{"gain_aug_db": 6, "time_shift_ms": 100, "hop_length": 160, "win_length": 512, "num_classes": [12, 8, 20, 3], "arch": "crnn", "stem": "single", "rnn_width": 192, "rnn": "lstm", "rnn_layers": 5, "orthogonalizer": "newton_schulz_5", "final_lr_fraction": 0.05, "adamw_weight_decay_other_params": 0.05}
Rows from block 3, named by matrix and row number. Each number is 500 + 50 x the weight over its row's rms, rounded and kept within 0 to 999. All counts start at 0. Numbers have three digits each. After the name is the row's rms in percent of the matrix's.
# weight_ih_l0: LSTM input weights (gates i, f, g, o stacked) (model.rnn.0.rnn.weight_ih_l0, 768x144), inputs 0-143
weight_ih_l0.302 086:513452496521532534571575373494529514440494497502550469614445490536503496460591490553445475462513514479530526470528620502581463559477402481447485455568458593500469551428542531469431425428471528488637584447455489458612481512549472559504520596498489553497537415463526423512525482406449455453473530428419466453559560488443498563538523461505451456424544455576481526507496476508569417496509512494479539473572486537464518464531579435443475
weight_ih_l0.303 119:508429382457550514442498462459495463442439476430568515470508600548578439451482470498483472486551507518503632488422506526643525488464412488560421462517507483459447548441501503455459482436469485545443581523492525495441511432414537518565492514551575567478495469535543460465593456435512623482517509530480481561431569496531531573605440514556540516480430456526523510515429487509520483564509485461508459471476564465513571466452530526449654
weight_ih_l0.304 125:470498528470531557485511473419522478571488542445551464545536457405497519474460551568396451503525547486511540553448490436491447484591507459419435462548525512481552488470498440541442439429490465431411521509502502356417453541574507450576485416515407546497680508461515527486538638492476513506492486542485536525536464475568431485482430514478536449536535553526503465530542592585487493542463563582527463517525588418454529462482512469570509
weight_ih_l0.305 124:458554529553508487481468556597497474569612523506455464455477417555534465460528444439502505524548567579476503451598489478462418555552557518437527508489493573465488452503554479424408477582548522479567490496461524468557506615591399563413519472503436398440485506487491464548543461438482610512571491507573503493529553477546467616496398584565507471451368564465506449479473450446466563503526484471451470498501540472482501490432522476484472
weight_ih_l0.306 104:424472434466568427551545485492458489499426545476470472522542572520573532493506545643586465460527513526519499482469465484566549514495524558449495476529439469500443548567510395490444524420480563557490464486421547427560494487481552476491584457504457541506463528491502638544487487474508468423492486531502425502580568502569497590567428499557461488372415499491504471509519600499534440436440488391425483488584541500523492519505551375429508
weight_ih_l0.307 116:618458491505553546567493528472466471520395517368528513443571498466541534419504547417391549478547549508458421529532398544518582507532414500483549389484442523450542464452555458532494523561521506497513478489476464448537493471503529429399481649551479464532453501513526523487499459533546468414557524536514420582516495472491542523447440451586530446538486465543472472483454547480543483524519441497572523409543520469434531543537531565568619
weight_ih_l0.308 125:533431510590525483407486479521555513593488467478507484460453515587526450505471391415463459515534549505552548494527510541541458560502483430517478587510544511501510499631455563471457421545422488475488503521625507454487512509540565512562590511487496562403507468605444477498432511503591423540492456488474530432548518519541481585419510508541544490330522399486526456426545452553429436552487501467515452449514488480484508530517445561482589
weight_ih_l0.309 104:477480504468504504457400489496424481475373496439532543459511515402546552530497470406474454549577627501539466524458560461426465533469452478535540561495453545487557499466574521482566522406462498561536507454462517508483503514502509520571485485515602598540481441611517512541448538470542458458359544505552477508417458511588456456493494440475509509500477463509587533366448427479538536545544565537465534616455541570436543521453451458526533
weight_ih_l0.310 095:472474476435479449495480446460473561580515574543525520479428383512554545458496471430501436457597497529506509524578531471576508436548484558530457568443445466466445529527459447481435519543490478561482566511492546490471439514481494501430501497549450515578468559535426473509544451584617515470596505546556541506553469459423436464492456452434393491441576607558490653439433518535579505545485503487530522512588538443435499447485399508497484
weight_ih_l0.311 093:481576416554496537607517486537513563438507483546457500424496445534602421526475436524551516466469584535490461513565549501544506484501476552500515500530417480534450480419439561516541368521477496625466516461512426574445481456487481453524540487445549402488491549602467438562363554463467565465525604480514436500597502565486521488537467576569531497520481383463480473546501496492477453506483489465479463534438452470452544566559515568409520
weight_ih_l0.312 116:549588444512415529471539516413435476450439448536477503489526531547525422475501481488548625421449500467496491546545509585508545501565518498516494502495393534622469454643512546467491465530473452583445517572533516444499419501509512367531524535503468539508417553521551444507489564464551431482504413438522503458452467465504471554510451617505486436476501511540517496476520565555424508564488463476407471547560498487518584559589463514382461
weight_ih_l0.313 099:442564529571562485537562569408422590441614475476528535460563543513547493442447610483522535548429523570482503491518498478462607564475494540438509530502522494471448478472540485539446471443566540440523433469513413430455436563366449576454480482590510542504496508551537435465550431573455473500483505497515501406468515501494545502505482480470450494538450491446629469476551514443545506469414553567467546528501471520504433597510467502367481
weight_ih_l0.314 125:421529445509564541529453637489536515518500499515433484621575563533391478431453490556518450479523535500423480544343510478536449498465440491480395493473495469543481469393495475540354517448567519585498510529506503514445516460472490461525544446593534565479451459441475494498455520554520477534588466474426470467509489507543596523529466541516565489424462551529528500388566524539534540448629524473510498464552538525467517435458554519535513
weight_ih_l0.315 097:562590400464461585536542511600548443441536525458529529482454552528412516407379488441518528509474565424366436480503483516471479512516545412481498465472439514606576565604510473428583468479455431471472509487435521365462529503508449484525528576558513490490539579515631492506436514490448478472481518519503521518490433507452558508578534585507554524493485533484547530530407486516475569515575469458528508563413533529495490445517516499527458
weight_ih_l0.316 119:543495441547407421456595567554458547563504436429396491486518574507433504382514472459520471529460520552499477582546552468458503601508493460511491521473544537518505622604564542566474603402415503537540483499404490507470530573418431488543425531464478535526571551545501516504508547482488491483458411535450443506468512424448440433556463423532494503556387427445510529526506504447507536543459523504491512550494558497439575515590527511498484
weight_ih_l0.317 102:571438470475472486481447565461467524453461491490566510464506390518539479492492462514560545464571493493556488519554450614506423473496384434587494473503528496555459520557526524540470515531488482594458499483501499542440460498506576389420461446558489520523543560530390525490518444484521477428570504440502530575529471460445523484427491433481491447554417505574508657543390447492550571506462585526551473504475462559582500518574421507616514
weight_ih_l0.318 100:509541560548538471478469504503609525510468511526468488404551535546480406586551525517475440419511643514404558529399524536507466442516517459514561414547430470454509467481544497493477580497586541506639476405577415527557488565441556497514514432513525530523446419512504521609536538449520514492552390507511396487555478528492514460480574430460509454433494538504474485443461420487513447424433486540528518473492555523430507579527448501486481
weight_ih_l0.319 099:499588432561425485490474518548389517512538519497481511587537564507511391557560463485580439528521479433515535547442450440442521503513481472471493566544507523519565475459537442440440469471433457598528393509571514546453553526599451521502554489447535561487528511447549602480511585470523546409560602465487554461562579525521484591432504507535440453526403532539488475486474535484487532483436406446437428512387466462483423578519484487483519
weight_ih_l0.320 082:548490517461463520574514401605487539520497517533559511554489622636480561490486436461531523459597562447435496574498639515568482511490416509471498530555471488471479507517453587440495401495533406500547347526490524497538487481467526557486479463542515519504483481477499456540535510467412492587552527537499528478500541471371471474393479383488474527576492505512458544464486473557552456454536471456489461486645510434464472466506486523486486
weight_ih_l0.321 102:513468509505566528503445479514544495521454540533524514462605447420516564557604469510448615483361463468551511376546441549526393511357511437545512414489524408446458527472472484453513550533415550570463474476608443470475457503444541528444499456552497504527541434490498531504558531487512481520474524526554519424415501598561533501525515522403481597516540493473469448522423498478481505478516545452501496608554558427499551511523538488567471
weight_ih_l0.322 101:521494508521427621523512510574391512620518539543518524475478484470510512412501534492498514483397493492489418506464449360512541511531458518472454570468487446429480407581513432486509496548462551553429474414518566416468505542473548577548539405512457601564543514437625446498490538508452511496413472506571507441508579578543484496486532580469499477506522461484497428498459457552443523496451520627446466486475501532526469528541595493429530
weight_ih_l0.323 109:430366526454469429559515517522563505515567530503485495466526436498497586587482512528485506469470501502461457484576485496416467407574511488483564509523511538462465455430484483423561375569471554533505368475515590405541510446458509508525395525483565548522545606511559512505535543478503550461445601546514527472516453595443499536508472413499572505509462456611508586493470438498586535547452439429518541445522527499545550463550439485469443
weight_ih_l0.324 093:453481473487480567508473508540512569438445512487543497486453485383565433488573441393442411409605474480460436470482523537541543526461577458438536600535463523534439517464475511491519514418512555535409591513506420555557582551429506499467480456551501508490466549573474570591553556544478513476590531491506538454507490435507504525524496446486468424537605514529347538496508491484442462591477446489545471468582562541444493476429468479491585
weight_ih_l0.325 084:461422543564541526544484539491503466507521432451543438451514569463579538509368546468442388519533482455480411566561526522462494597494638585496485573495466531536490552426414505480470566547468379432423492536570486547480474591479449506541552481468416485555489509448418531502536593499589522556529465500493441481474485456411504491498564495540555467392473479502506409427501524502567520507491490521499413523537556558434555493460472531514524
weight_ih_l0.326 095:488516479505531450533502448502454554479542442452519639400480518543564506423493477424528489377509599518432461531467489516506518441489450526515538529502462548537456456504568513528503447428503398480546557502513492560383418466456609473501552417483508563540552549573504447480551568493527450455560607545477544451455464507540489492471475513566509491400483572605513380479512551484528550427584485500514541484503534496505387496424506463554574
weight_ih_l0.327 097:452402471518387600449457527483494567522455505466528469517507451515469424498436516480436534452543589473401447446515585490536400547469532499568538486479459375465532424490536597502527555444530527447557502598415552544513521565535436475566425453467548463492529514622472532518558454566544464541580475475462516470521471444490481515437449439541446562469499533489510458502510444474514551528531470502437571533543573590442579514536571495571434
weight_ih_l0.328 116:498571432553518526458554493597503521491533471512568504472478409444492482370515394555505533526495457467484485476447491491440526464431464514488444451479476437523526466440577478518517490454445544524487560612409501467488430523460431588506505496542501419588388588551511515525572679402596469493429527439587526435544525561451527523502472553534493493472463458518448492552419587446577510577498521488492538531509517559487545512477485517502493
weight_ih_l0.329 110:602473464532519446557528428563547511471467548570470502588596518500472399439476512587460513512509447480514471451491463455471533646480516466456530496520448482506543467503456549457530524497494561531399480465536521480460566542462501571471455449490464468464514432418524480524584474462466547486474501560407454476512447512481469589465472498507674492471506503571494475417534438515532434501525460502463520460633476484393629563582455550549459
weight_ih_l0.330 115:470480460472510438455539538462512512513569450445422482544430563482522463587436481537516536434444539499483517544538532446544513481362462479517493551628461533474513545472492508471523558437529483429489454448577395497572495564520430452458527558458459492614634430527440503515446585572572476442461471501375518498489424511591533540535533444572550557522497442498504546419443540543568488570485508516542417574523527447509446488460499451513516
weight_ih_l0.331 101:465533440493495477539514507460505498511422401385605455481424563588534469509470472571481431532643450485465629525420478573500621500448415465484507450566552506445486468447445486501554476522444461462480533399480483512441398456498559481570469463466510573605450477484529468482570543499501563544547452463546572559573528472439572503548520499533526529540431421502458511524453510495540487529465517456548456530474443434527521547533550496503588
weight_ih_l0.332 110:484522523585584473443526529586548538563506524493508535539489468511454512450505556424579439529560561528514504596422512426446565565425487495466541551508472495467567487524498486503489560473525565518531488545390540461448493447440508493445460509452470458548617481555491522516514457379415456546522519574546447454532448413535410444454506544535586483572567483519580501420487484456485547486447496551470561535509493496404443331418478547492481
weight_ih_l0.333 098:489395490563547482542446589488555501461512544438600566488538504487512478514479532640543512454578462562547533496407557568513483565465560451519498479487500472459522415486564515515589444427488496461475651529497570462609468513511478466562443493456493463496476552465487458506551481452464529540537414479499490507461498540526479479519501465365527436431453497519529442435468474402375511487474460606475611500503506428519528574500497565494439
weight_ih_l0.334 077:523480541593461476534390507490561532541482468544596515541467407400560508520535490491530531446556486514440428470539464508503479540483490543561499491458496508468538510545490449542489386561463574510572494457516558454522454538427516455413515448598520504534440499512524447486514460416612544479446430485535501503513504448481557509543506474458483582459467537430526602408316502427504429559523488465516480506520482520421528493650475535590517
weight_ih_l0.335 121:482581548548444440506486475535441489553508535546517491562499554466520466502508545484492503575502544503540442471453489445458501484500522451431487515504500516316506466442528404436535514534428520545498540564503493527467452599593556524453576542445491527498445509533552428569553464587444454504474475443415498465480591606515409451487563544382468495455431450555525437495423565602420542506455462546577536533539514479513459517426511605463499
weight_ih_l0.336 079:459517544522491544582497482469458511467437490481531648511539518508471445462496421446488527483487457433574558458592583412531538590561437550461494499512558468500483498465518476400482564584476514446467483523462560557474504436470434399521558482556539534574479530601498476445552460484528504499468478526464407456413467405489431532569573488396546526461592508494429437510484428523535463485511553452495529515592456516465405490622550545528509
weight_ih_l0.337 113:569570513474532485608480568463509512551462450472528510378536487512526415497521493537481453579570478617524434451498544420470549515538432511411515431521485474503524547570489499461498420508444464486494474556427520571514545485435543362492463457519442481477457456465569521516520340488532450517449442457566456458578610581453514534530507520485535510438477563572525473537470468556449511513588545572456511521505465502447383518567461569501502
weight_ih_l0.338 081:348590518514484494534583561456553522470477460437540474530576485540582444533567454454498417414552554570515506549528424510469497485504483463583440441504493461505539529546393534510516472502476531464470497570441517475520411493541481491498562490463540445497490496430539471449581512443490542482549488478524452473641531445387603546454486563516382510560467603484513575543464476447458497435487423538481468482474635489491550467515480504473557
weight_ih_l0.339 113:469499469641536474511437490439507609528564544517389454538501494459450509467508507558501473507480564486463477512403507454513566453493423536570511490528535488472447504604456489491482489501580522627499377525511497497393574489542508555446566506520557497417530490548456473571442486435601497599566506475439500461440412390535566467525549492546565472455521472571482395553451487459440419493547527465576538475499452500490499515447545542510530
weight_ih_l0.340 093:502435443358473515509509502540512565461543366469505520530509578528555566421442535426503496538509539502503507517436499504498479464568472440537571542445500522462501444583462577446517516541592533474613516403509561463501458489496589483488524407456625455554503525435468450568587546544493461492529505512507485565618513413555503642520439436477501438435474534508445404484436504411453514489444477498493500508463477492459503536501525487550551
weight_ih_l0.341 121:484397550450480477531467478437506451484557509508540508576558416453539505393413504566471448456569562379570590472488517538472437480511527455553482581498427488440575529409479518469519481521395552487466553518523487485554483503496507549458447506518477478469376522455558500593594623412602530440520474483512454508424521571455549465449540650474537468468475518461454481514452440530528511458501580486550530551492525512564509535506508546464486
weight_ih_l0.342 075:444489478486502583618539457413507470568543491516521474533435412461481431425443594440486478498555467528520420503443422491505485542429495442522509514513532453470511498440523410438561505562523399442551521470560611566488486443474555557461507532527517472515513566565492450650586500515515469537551471505482473516559416521519404509498476419457584505549606478539506439509509465481537538537460485471470445562581388457533458494487542590552459
weight_ih_l0.343 096:575525557514534458453477543395515518485520512496456538509439529373502491575423493505457485461511572529544529451477485556644518438457469467440464493461515457504521494564644454523430480542516495549556455507480508482599546498557576429470576536391527509596446547525505420495566509390532495485482429441425499489488523641517457492534497407516518455488505469433490468541483544516526445513383553479508470465543467480613483468528526575527498
weight_ih_l0.344 078:374586538508566537538496472447458522494504499531586483504427582579547541565508478592561396461534463431462468515550430557461498440448533521520571568502494472505557506512459617500509544476469521467420625555480457529566442470489498437507439592466509497584426452519513419573484540574502477460509483495399410517445437549484487484489408517490427475365576452531509542456579495468500451443505489510505527548557490491496462456552505515550553
weight_ih_l0.345 154:573577587467561536535492536511536504451463513527482508557532487566515505537493489515523335549420477511473531552478474475586532466563423475539573480497523520541456513509519472509486488397447613479602475540518410489497442445430497521462469519494435487517452470521431543510514270530488491499445505477544527516529527479434440507464463486523525496494506515546472549446528492536527482464511521499554488440518481559553335672476496502500532
weight_ih_l0.346 095:398502504508487557523510533493446461605468447490525514522439480493512515436479490544485506650498539552545459574584563521467496497593432419462473482604465485499544499485485480508420429445541471576521501559527536540566502499447406432442551565501425423472505520519412556444622520503506523579521444471400537475528528555565544521543527464485444429510422409441472404470470422428532486609505500470517469502489539432499526476509549573538551
weight_ih_l0.347 095:512474478559553422451564454500393519445463489448575478415519494534498522524484446530461530529549435489514462490567584474536476473497424524531450463454525501456399569456440513519396380573480421485518608532529533495478556483392506501479550379438502482472463502460523471597581489572691499497540509521532547468546604521576480448504464502522474475521504502513495514587530512446572509487492574573545437463436512511523433483457546517494521
weight_ih_l0.348 113:541487587539471419523608516466614508493503537472412576488523465520486479470482541524554497496528497477501441546526594497565449548474563435565447515456538518493487450504504514517439472433419426553603566486440517512547527511414440580448504565496441528516547418566407423477545502383437538507541487547465585507572577434481528480482520579507474458401531440460494450524481479380525582571439474424547529529437522451503491436456519539537489
weight_ih_l0.349 104:479475485478482600504486458535482501468500471455488490454457404543486454523517591492509524436479557521485518570422492516498499538439486434404508490617470487529531535464587434336535458558482514560500495454425523454395561521508526470517524485534487501509500532545413438464549625609559519522442508518455424478520532451460494478529444470515520571523446498527522467538573442564518466462621459479504590507488444533565462578584545412559385
weight_ih_l0.350 111:492517478577441613461505477541512488483535492511533469478559532417600500580538497494494483466542549525480465548498531413475522465432472418457483489448483480484565525459512462519503440450485506430439487525674559569408431561527476591500487385483557554611551514563536585503500560418494506433519469454532410423550517558503547518488523510518555526421500501436512526500532529488460520481544462527429405484453544462535508515416590414419418
weight_ih_l0.351 121:421574544578505602490390568508511519474459484550481479550489514433551517453485499536502545412379563534420509442462560503482420478396525426493473526509498434397552403441560532487545537552538577488498492530408452464475512550568493660414507474464450507486439453485564460501545555616514521523431451437441447536549551551475509603540536490460493489464517566490521444487466490526554485507509514550520470466473606510487519424472522522482506
weight_ih_l0.352 093:495500518523486497477514508484402453611516479452454437487554587523615528499503520427534493460470490503548521491451536466543474445484464585504525460485528472485507392376457573519538551556513419620545444489450511452483593472498487534518435455498540553486508509545554562418454584520410432477510523516440509469459450454519511415441516455527590446530499427586478538514536456502508543511368506542475543523623479462404538537546603584530506
weight_ih_l0.353 097:409542479566499499509552479447548450526534470508522503496494491444487473449372564524520474498500581528530576496496425463490528499436555542496497407523480505523543615487479572510563468506431555541390473512443481456427528539409562537517498598560578623471445488415455601492509493408484486564502514575517435472516474450484482560500424474535437536525504511551532407520551522589455530494594474466447470475602450486454437441411452561561512
weight_ih_l0.354 120:490470544491504540400478388466535505535508541479541522489458557585543512408461521499463340440470602563493518406462479449510446475558473564512401488511556560436487485457602461464440478480500417546596470596434507543518479483481537515502448537495519511548553524565480449482468507468573485490432471517503522602490506462418476507540545571576476539512560437593545483528484517409585517510393474440546428562428540458502589489519526495478529
weight_ih_l0.355 092:427555447585531524535568514453464482566522480508506497466537485517508487427538487605535479563460449477510477555460460503482522579520539507422529535503440461443642415449371521442450431456500453495482455470487546455492592456606511528484525491550510587460517510487425474587514510531464425585513517468444492478502500523581514485562536411548502418435575518466496601433466560550475464356454549424591560491448483501509492449552498558496539
weight_ih_l0.356 089:470554371508606510540606617507574471456432501503591514367461428485507494457436586436505508457530521497553521504535405547524624470418478404545533493491446580551534480433493564519571483494510492490491491533537488473478447588510477453542523639574467531488566494526454474447476453439460494505515506496499536515575567546538501563546458473501480433455436435504420550491483501440490505431411504428502430462474540493564500523481543488455529
weight_ih_l0.357 114:503516531563519542470523450578524507549508530534539534487519466501471532415465447487458495390503547501414365453551512490458467516555538423497491521442520484503608427378473538561487457493502439542504534398456498409558511564495447491498548485403484439467488531613563530558569414553542366516505502533564526519585546509497454504484471522472593550577451578472441543547408466510500479625478540422438498502517514578459509514499461498488539
weight_ih_l0.358 101:422424520421547451421523534433505479462559578510427495492580499516469440491378511382543531555516451487508603419480537560441578464441502514519533487486527489518490501437456487578461595492474529458452495490625507444478471484501563566557447520559354502566539511444537490481523505521503490481475513477496549536563477552498613554387647503447391525445526431477533455508454520520565550552504507542530500511536444542462503496438522520499485
weight_ih_l0.359 104:466591449473419420533572483447502492470531412501479477460496515488507472460507535543419641487478562507525489536378495617555462569467499414456540506529483545428442466478541496512442461524623521505508572474560512398435488495536491557555512494493508458527484508513448594536493540448542432560567504536468517430514491484499528594535498563428479584381572448464496441436525471575458380545599481505503513544536488507509497552479501493403453
weight_ih_l0.360 105:489503571524493475439472470442565531520522334459492665471517466528497508541492489502452617535497499570557535533465481451460514437517443441465478512562435419481556539548521486531565452512505451438475483497564474483415484555496623563498571504474544525453527561532476377495464486496542479529448401541436570530381469482527517474545482456441468666508442467381516511493527592483530522472466529514494509464560496524474490473548486480513547
weight_ih_l0.361 106:511496449541590553504506543566498458446448476468548562403539466565441407553461462577531475357450511530488601565496434598522548512505495408503589460496479527549536546467530565501516478517449504536561490515553440503539575522548473496479437483460507378560439498532518413402616484569460503426585504452525411486547516423412426466526448503466502494529517505495469581429495553531518517446514485468552532500470544494402483541569442532530514
weight_ih_l0.362 090:536497452512536505510532501525548442528420457527540569525474512519533497512470463576550558446549523504559450417417518493558459556461530470551619472490450532502434515445433465458548539416485540556485566408581504545486486502506521531501489427478579535576485514623480600403527481457468543476427424545507488453490548439554551646495439434558518622552465411524448490530454452507453470494478444518491444512467474393470464497541564537406445
weight_ih_l0.363 089:553555594423439521519458528430508433494430462483417513470520482450507528527467500488499475407445501586553524416516513459481501506453561563504553521520452536471486508556505501510595473566540468484454447513586483485482543404521550490400534563459664585574476509466549524564531561438548554452508474572465427471479509534468441490499529507553500515553533619523416459418397535530487470527496481518463568524567442480341525456510425474518490
weight_ih_l0.364 112:554559538555469566389502494548454460487496476439489531451429439451480482379442493542419504469507602529470606483540512507473457402549515521514492504520522606439518495438599504458445466577494477483512461504478483471531438506430533537571546545423411520517481460517465451478460452669576465499408585494478519485477550439461487472513503516541468439472542513563531471572526509434617530605460498516498603527513521514599451539502507514442460
weight_ih_l0.365 087:556442443487519591499470554388531507464481499597504522527444528462533407550487494420576519517500509493508609465531508467428435530500451482497529469676496466510522482476578606499473455554495450537426498509542488495559507481428630435505456558534552485494530543490481534446528456430498440477538567464554379484444542416498536534494479501524499691535481519463500467428512520535452451498458513512414511504543514465556421543532470439465503
weight_ih_l0.366 091:428548559547539474581482470474514512434506537453492464443464525576491455510564534449442530566480501476520550575468468445483453548476554477483475477495493545395503497484548572490505388561499474602469512504385534551556591582469487417588540444565679480547430416524488498609544549526521462499506448455484437463485523488476410526519451453463503465530465492645466429497496485495468457486533514604496460470537467499570458448520522550438455
weight_ih_l0.367 106:480530433565460565540461591503502483435504471548592480449552547520562544487492525464562482519487501502525485499455543475468528466505424506531467508464475535424557403342504435479407445535488465557476586508408535463470544537460544498556527556556493490561435474459587446513538441565537415481474425482414473434542519562541496529424518585489432562402539443547487481532584538534580541528498505397497412525542507394487525545580525539435470
weight_ih_l0.368 107:547500567532488525469448473425569523517519486456556479515528492475544462472439458581466508494578535484500451497478522560545508427489577546443482573501451539524524525490435538510585484451525490487537429559483432553526459489478524549525501371403499475450413583520491497603481463476458452517467431582512494449563532495416449512513428482535565498513475527476507442519554435448539276487416632527542482570518479539426556515597515526493532
weight_ih_l0.369 102:544528453478452463509477493508427508467530542479564487528631419445542445569501435428521452419461529481508502510519491465542436518549496493525597444428560498542486498402441529519518526471440552664503510515608472476446488531523476434493570470454505517472538585461614507531635442490442473486543511585518549595549468444444401546446500498530534486430529530475504432509499483490496494396459503516586452466485500467606479477515589491429468
weight_ih_l0.370 100:538521386497459529432504553469507506524444515521484506539418472624429492542562478546532579507473557483499544479479535513500473466416565543446529619530432572540478511488533560461474465564428509595537433425446537548465498532437464458486553578486526472474548586637496449465514552476488452518533506499384491521527451455531528554439489495474500429544481493607521398519415450503550416487526381498442542521518490458620549461528473484539451
weight_ih_l0.371 097:488505408461616539488527542472498537504480443520516522459483408479581440538451451426399548491478594433546549562434509496516498439590543376533486529545513616474540528422544478539383544548469499496446551454448488549526546552480435532533497410513477504511480474504505524487577495500421497404578462408443580519517482458503493473519440480505491514521499568439502532504426529455587528570481495457514676499500444512540567542490551482436500
weight_ih_l0.372 124:431442544451453430505498459494541463550500434499580562526486537426534535514400533550449395401555498553528518590519563389541505508478405572483466574539461452371408536476463434531470556528395491490439497504530559566399480551538502543454583486491411455521602509516587514491576558449443464499442488495535537448528491504569469451460482507469522523444503513468521510543456530590541552494462537486514466541530565489534540406544560432488487
weight_ih_l0.373 150:478519551600461525457493542447561536484507494530472491435522442510523527543493464516499571421506552530472449457369458488540448494520492530536594472485487516506499500545531514545495521489595521477516447515621513549461489426493491481617434489448537503516632449522414540476468434415615496474491544525462480470488422388535544519485490349665503520508469494498497400513511499430526588551388494509486493489501496544532546535499406530448534
weight_ih_l0.374 108:438573510469536552365561501506457576532509542477496495561511518460543506452492519619423502560489537535407516395513452430525411499484562576540519498484515620502537532444543433542537465542547546419510565490542465623495464449458507504622481467573368475489461498525498482518480570468462475496493429490475488504530494520554510465436515384527492511544507476418504455565526481511637510377488407507502484458456476517545497515497530478421477
weight_ih_l0.375 110:398436455522535493520554627501501507454453537433486429522481505501509479531552481471534499523469594478456443553594520529501551542474469408476543549470468593509453560473490413396513551569452550594542591398432556457540434502567458532479419553448508554502489493501459465413568563582407502463540472501458507522435580534525487484496529549621470409503534447527545540463492450506539551474395461487496475492478443480545478497544609552488467
weight_ih_l0.376 122:514411490545455560587476440450463520437451549475449558491473536500625385446555451503645477530547490532455495481503464518580516576459438484485510566479529508556517498533443475478516563457469548508424537542502501459530434430527563483506467498452491566637517539481433511564596642494494464422455443552509500452447595441484541513484480500565609506517451440538468546523511552501515458493460465492433448411515499479416500537528488409443471
weight_ih_l0.377 094:538475592524455489591502510539445579466518527547537517484485448520556483502526432527462492431635574549438456421496488512559380469486505592438488540501537526437573440477428474500446422506565480639532435535484589451459446507478460527462559502519396529470540615486442505525628440407529504467393441499441451484529478468517467528484596498561487494495458470529460462527463495551464491476520424513479513517549474524535540578489417562459504
weight_ih_l0.378 098:537423462409551457589490485480486572489503486495481502547517443540498557512468441434402408507481586519443546498444533461528558462551536560562519578488517505451582517571430436485492424541560497537533543464487571519506524536500457463526442400437480543532488528551431492503512418589392499431573517488511484496514578525484462504470514459473478441382402464523520492405563546531575492522531559540430528522449502390556583546530562560396550
weight_ih_l0.379 096:462477413532548423541545415517509546435467519483396488443493536528542565438530483600430565479490575591536483539606546503550395533497475535487442484518475502525552458482503659479508523495506546405516459527446559428530416473494455460422529545473403504562451588455553550552533466496512423548495431507511515444604505531496472519568452495503593489566561578527477479523449502466483474479504503483426540503451482461483476442392482497444600
weight_ih_l0.380 067:529401477560539461446488487491499502519521554435422469561445452401531484538567559372491553469508542458474506558516586533611535459402541445498554551408517529586471562472538551524570459481456507423476577542500548523500493523533582461459485464468497468505496456505421522507465489532483520474396451530541516520582514468475576515539473541590567587435584428522435495604573549465448468473440540484474484508412494437428476473599480462432476
weight_ih_l0.381 093:508475555484440455548420579472444446524460637550504477508525449467534468568455609458532563489595473486509481530550500469478505447414565482467529563469516494519467519561474560547620555449421567360467445482435427518476431421480440453503430569543581413542479459568483569470530492549490458590471536417567488482410493491436492541472505585528555516547509405531521490574489500472484511470538533481527411506555491433494490575510524529492481
weight_ih_l0.382 098:452468495499505438586533460410533577478494523505521562452439445506456466505596411499526517447515578531473483551506525445493469563464561528447511485415444468440472557490525486559505484442520482556528485450461584526421459465497567420490459478530478487502425577474496637549474513538630526459430491563456437546476529415494508506528408526508564494433531549515535565490472461411438485538431556478446484467577541533480531510679413566488543
weight_ih_l0.383 118:552592549526473495529411530571544566480455499441530427568457486467547501527423469513512613497407544448387513456438508458491469419545453559530557543543447514473507538365532482554619493539535450595502429453431537465521525466530453567490464521462507524495424494532413526468561511538624506454490521495435466555479544631499512521432509515489499501486501490446457477464523499524513503611602455394477507473508433573520425530534461466490495
weight_ih_l0.384 073:479496504521536559497472531508501541515579523508462408421496533461490511517493480610540550532490482477450600463523529565540501438558535476389485499462451414517537501470482411408458474594469471593440581416544456437499464457478458629427501454512457516521493541521505577463563461512440522427516558417501484416497466562549514478523532474603505582562473413531479524474498539500457472504413504522583554491445563622461420483506589565476440
weight_ih_l0.385 104:508456442431493440538572454594529518502535441565530517494511499513476474449488480529478415541530465541625435551378539432469546586467468523515475545463542414418452567452443427559484490461435486542432577503513449524420502586517474480445529393547499546605508509502532444525517555455393458525580501444498539469592594567407460450598501635457468497453472487458526491466480533543493563567548518489503460517515467494517499447494488497555520
weight_ih_l0.386 068:502501528535427530484426557481474568489536499579488512564500479458548536542472518489525539457420436449491483533552582469492581518467471578442470439490514430548497400512516517427488455466504487580462439505546458513486414511481481411490528533447694408505465495547553470449601437480483503581533492536517441532494586598403610567470449510495403451515444421519446499463420598501474547508471549567489510511558438489550554531501504501506544
weight_ih_l0.387 056:538449408504507470515468477498519417504500559519407502531521492470512499544546606479487470531546588614537461622478417469507468525434484523475596501425510512594637557536569422511403450529582487559485570477512428501551540490457474505583460422516492571533412511539499564509510480497497509523457600448479511542490424467504508503516457492448423608506506484458518484545493474549401510464497518537491452485450437471519365454402536563478485
weight_ih_l0.388 078:508583553557495534481518447486532563566580503533519465501510468458568470480470534453503575436560499438544490411510599502516485493484491416595451394476530618498538478448524521505469451521473532532472468590560563473469443501468522464402473554541663518471524596404464414477486533456525467491448431468523503528531483419403430494472408533550520456488545468546562488516432531534552483462475464526508528419581424508454587474522577471553445
weight_ih_l0.389 119:519538521542463499490422492576355510463478497505509517598441514456562507438527451578457579479523496519458516421495491527542386508489485481422591467495475516439562478500499476493579465551553501515489519486471470514468553508508517513519541468467527526457389477467521506534500479504572538480532547512388537472522542659502472475493510438570430482499452472519494461571455523588511492585734484469420451490504500426496461598476472438478467
weight_ih_l0.390 094:576546479535500536505517520540489393460495488459576485551511594481536426550458377592471511533541399513461474480496521533459506432502493560517479491530382561497559491525504504463505535437530529557423499526442457538476498494513493440487446414533516536488451459461521524585611479494502506548489537535533419517420504482540563544537486436462525465411456491554412545587453467505447544553537478642424479564505472538514472489539526350407608
weight_ih_l0.391 082:591513443561459403514561393430410541488499544566535498463527443491359494498535448524483497612391459469519390479472557425583537500468507576453532562533544675509529493456502514483470440432440485471497478518507484515489452532566510454529526517529441459509453493508477525548504512478507503528453468468487548463552530551507481518470446647622551490526541469490529551492459512524502521493534507534520538533502470386502415597486405516490443
weight_ih_l0.392 110:539560468511498509511459496418438488514481484497454486576519558510421491563413520479522311569474484475499491563533528361524474444658460538533476473564534557439539523491500526467517458583514498513514439524592505609494483543490533390512542533520517451493509451560523534493540438536421476528455425521533516492457490487504491523492541408514493481503452558491520499456517464498484494345474480541552431469461460514495578668546480478543549
weight_ih_l0.393 091:520458439439516487619549507505465450464480540430518542400476542413519584481503548400518463499505459524462542468576536578521517425492539551473488452462469528524524463487451493541546509524531503574535513586581499511498556524523443475491545632542515471478532466539442513521481526518501469474533475408485415522468494484585501460502554523479496436485579467452465552362455487481490694557436370546559512398481506549522512490533487394533465
weight_ih_l0.394 075:525482596513488497523501502563530553499508405487500549481408452434483484417395538455529563486487474551522541582558408468514403486555601514519436398501514505440587470511477495508449502499522520557573501542398538483495541507502532527569502404493512470467489484425454486467561532509478465414486437531486448444501531505461480483627535523519459500382566510542520626489527473576465477509437491447534637395586511522519545454549539529525420
weight_ih_l0.395 080:619507448512432478521578511523483488485446493438473507614496425477528544509561515487451500453507456533452456507450532411498362428518399508463457576453469454521480591554504466524461552483391462516496492568529453566537561447480522528538452529590518521411575502461480515497636543525526587506539485568528639561462479529471511475529420509482583452503430478494543478570519494447506517439486483537437534482384491488508498578442465443573513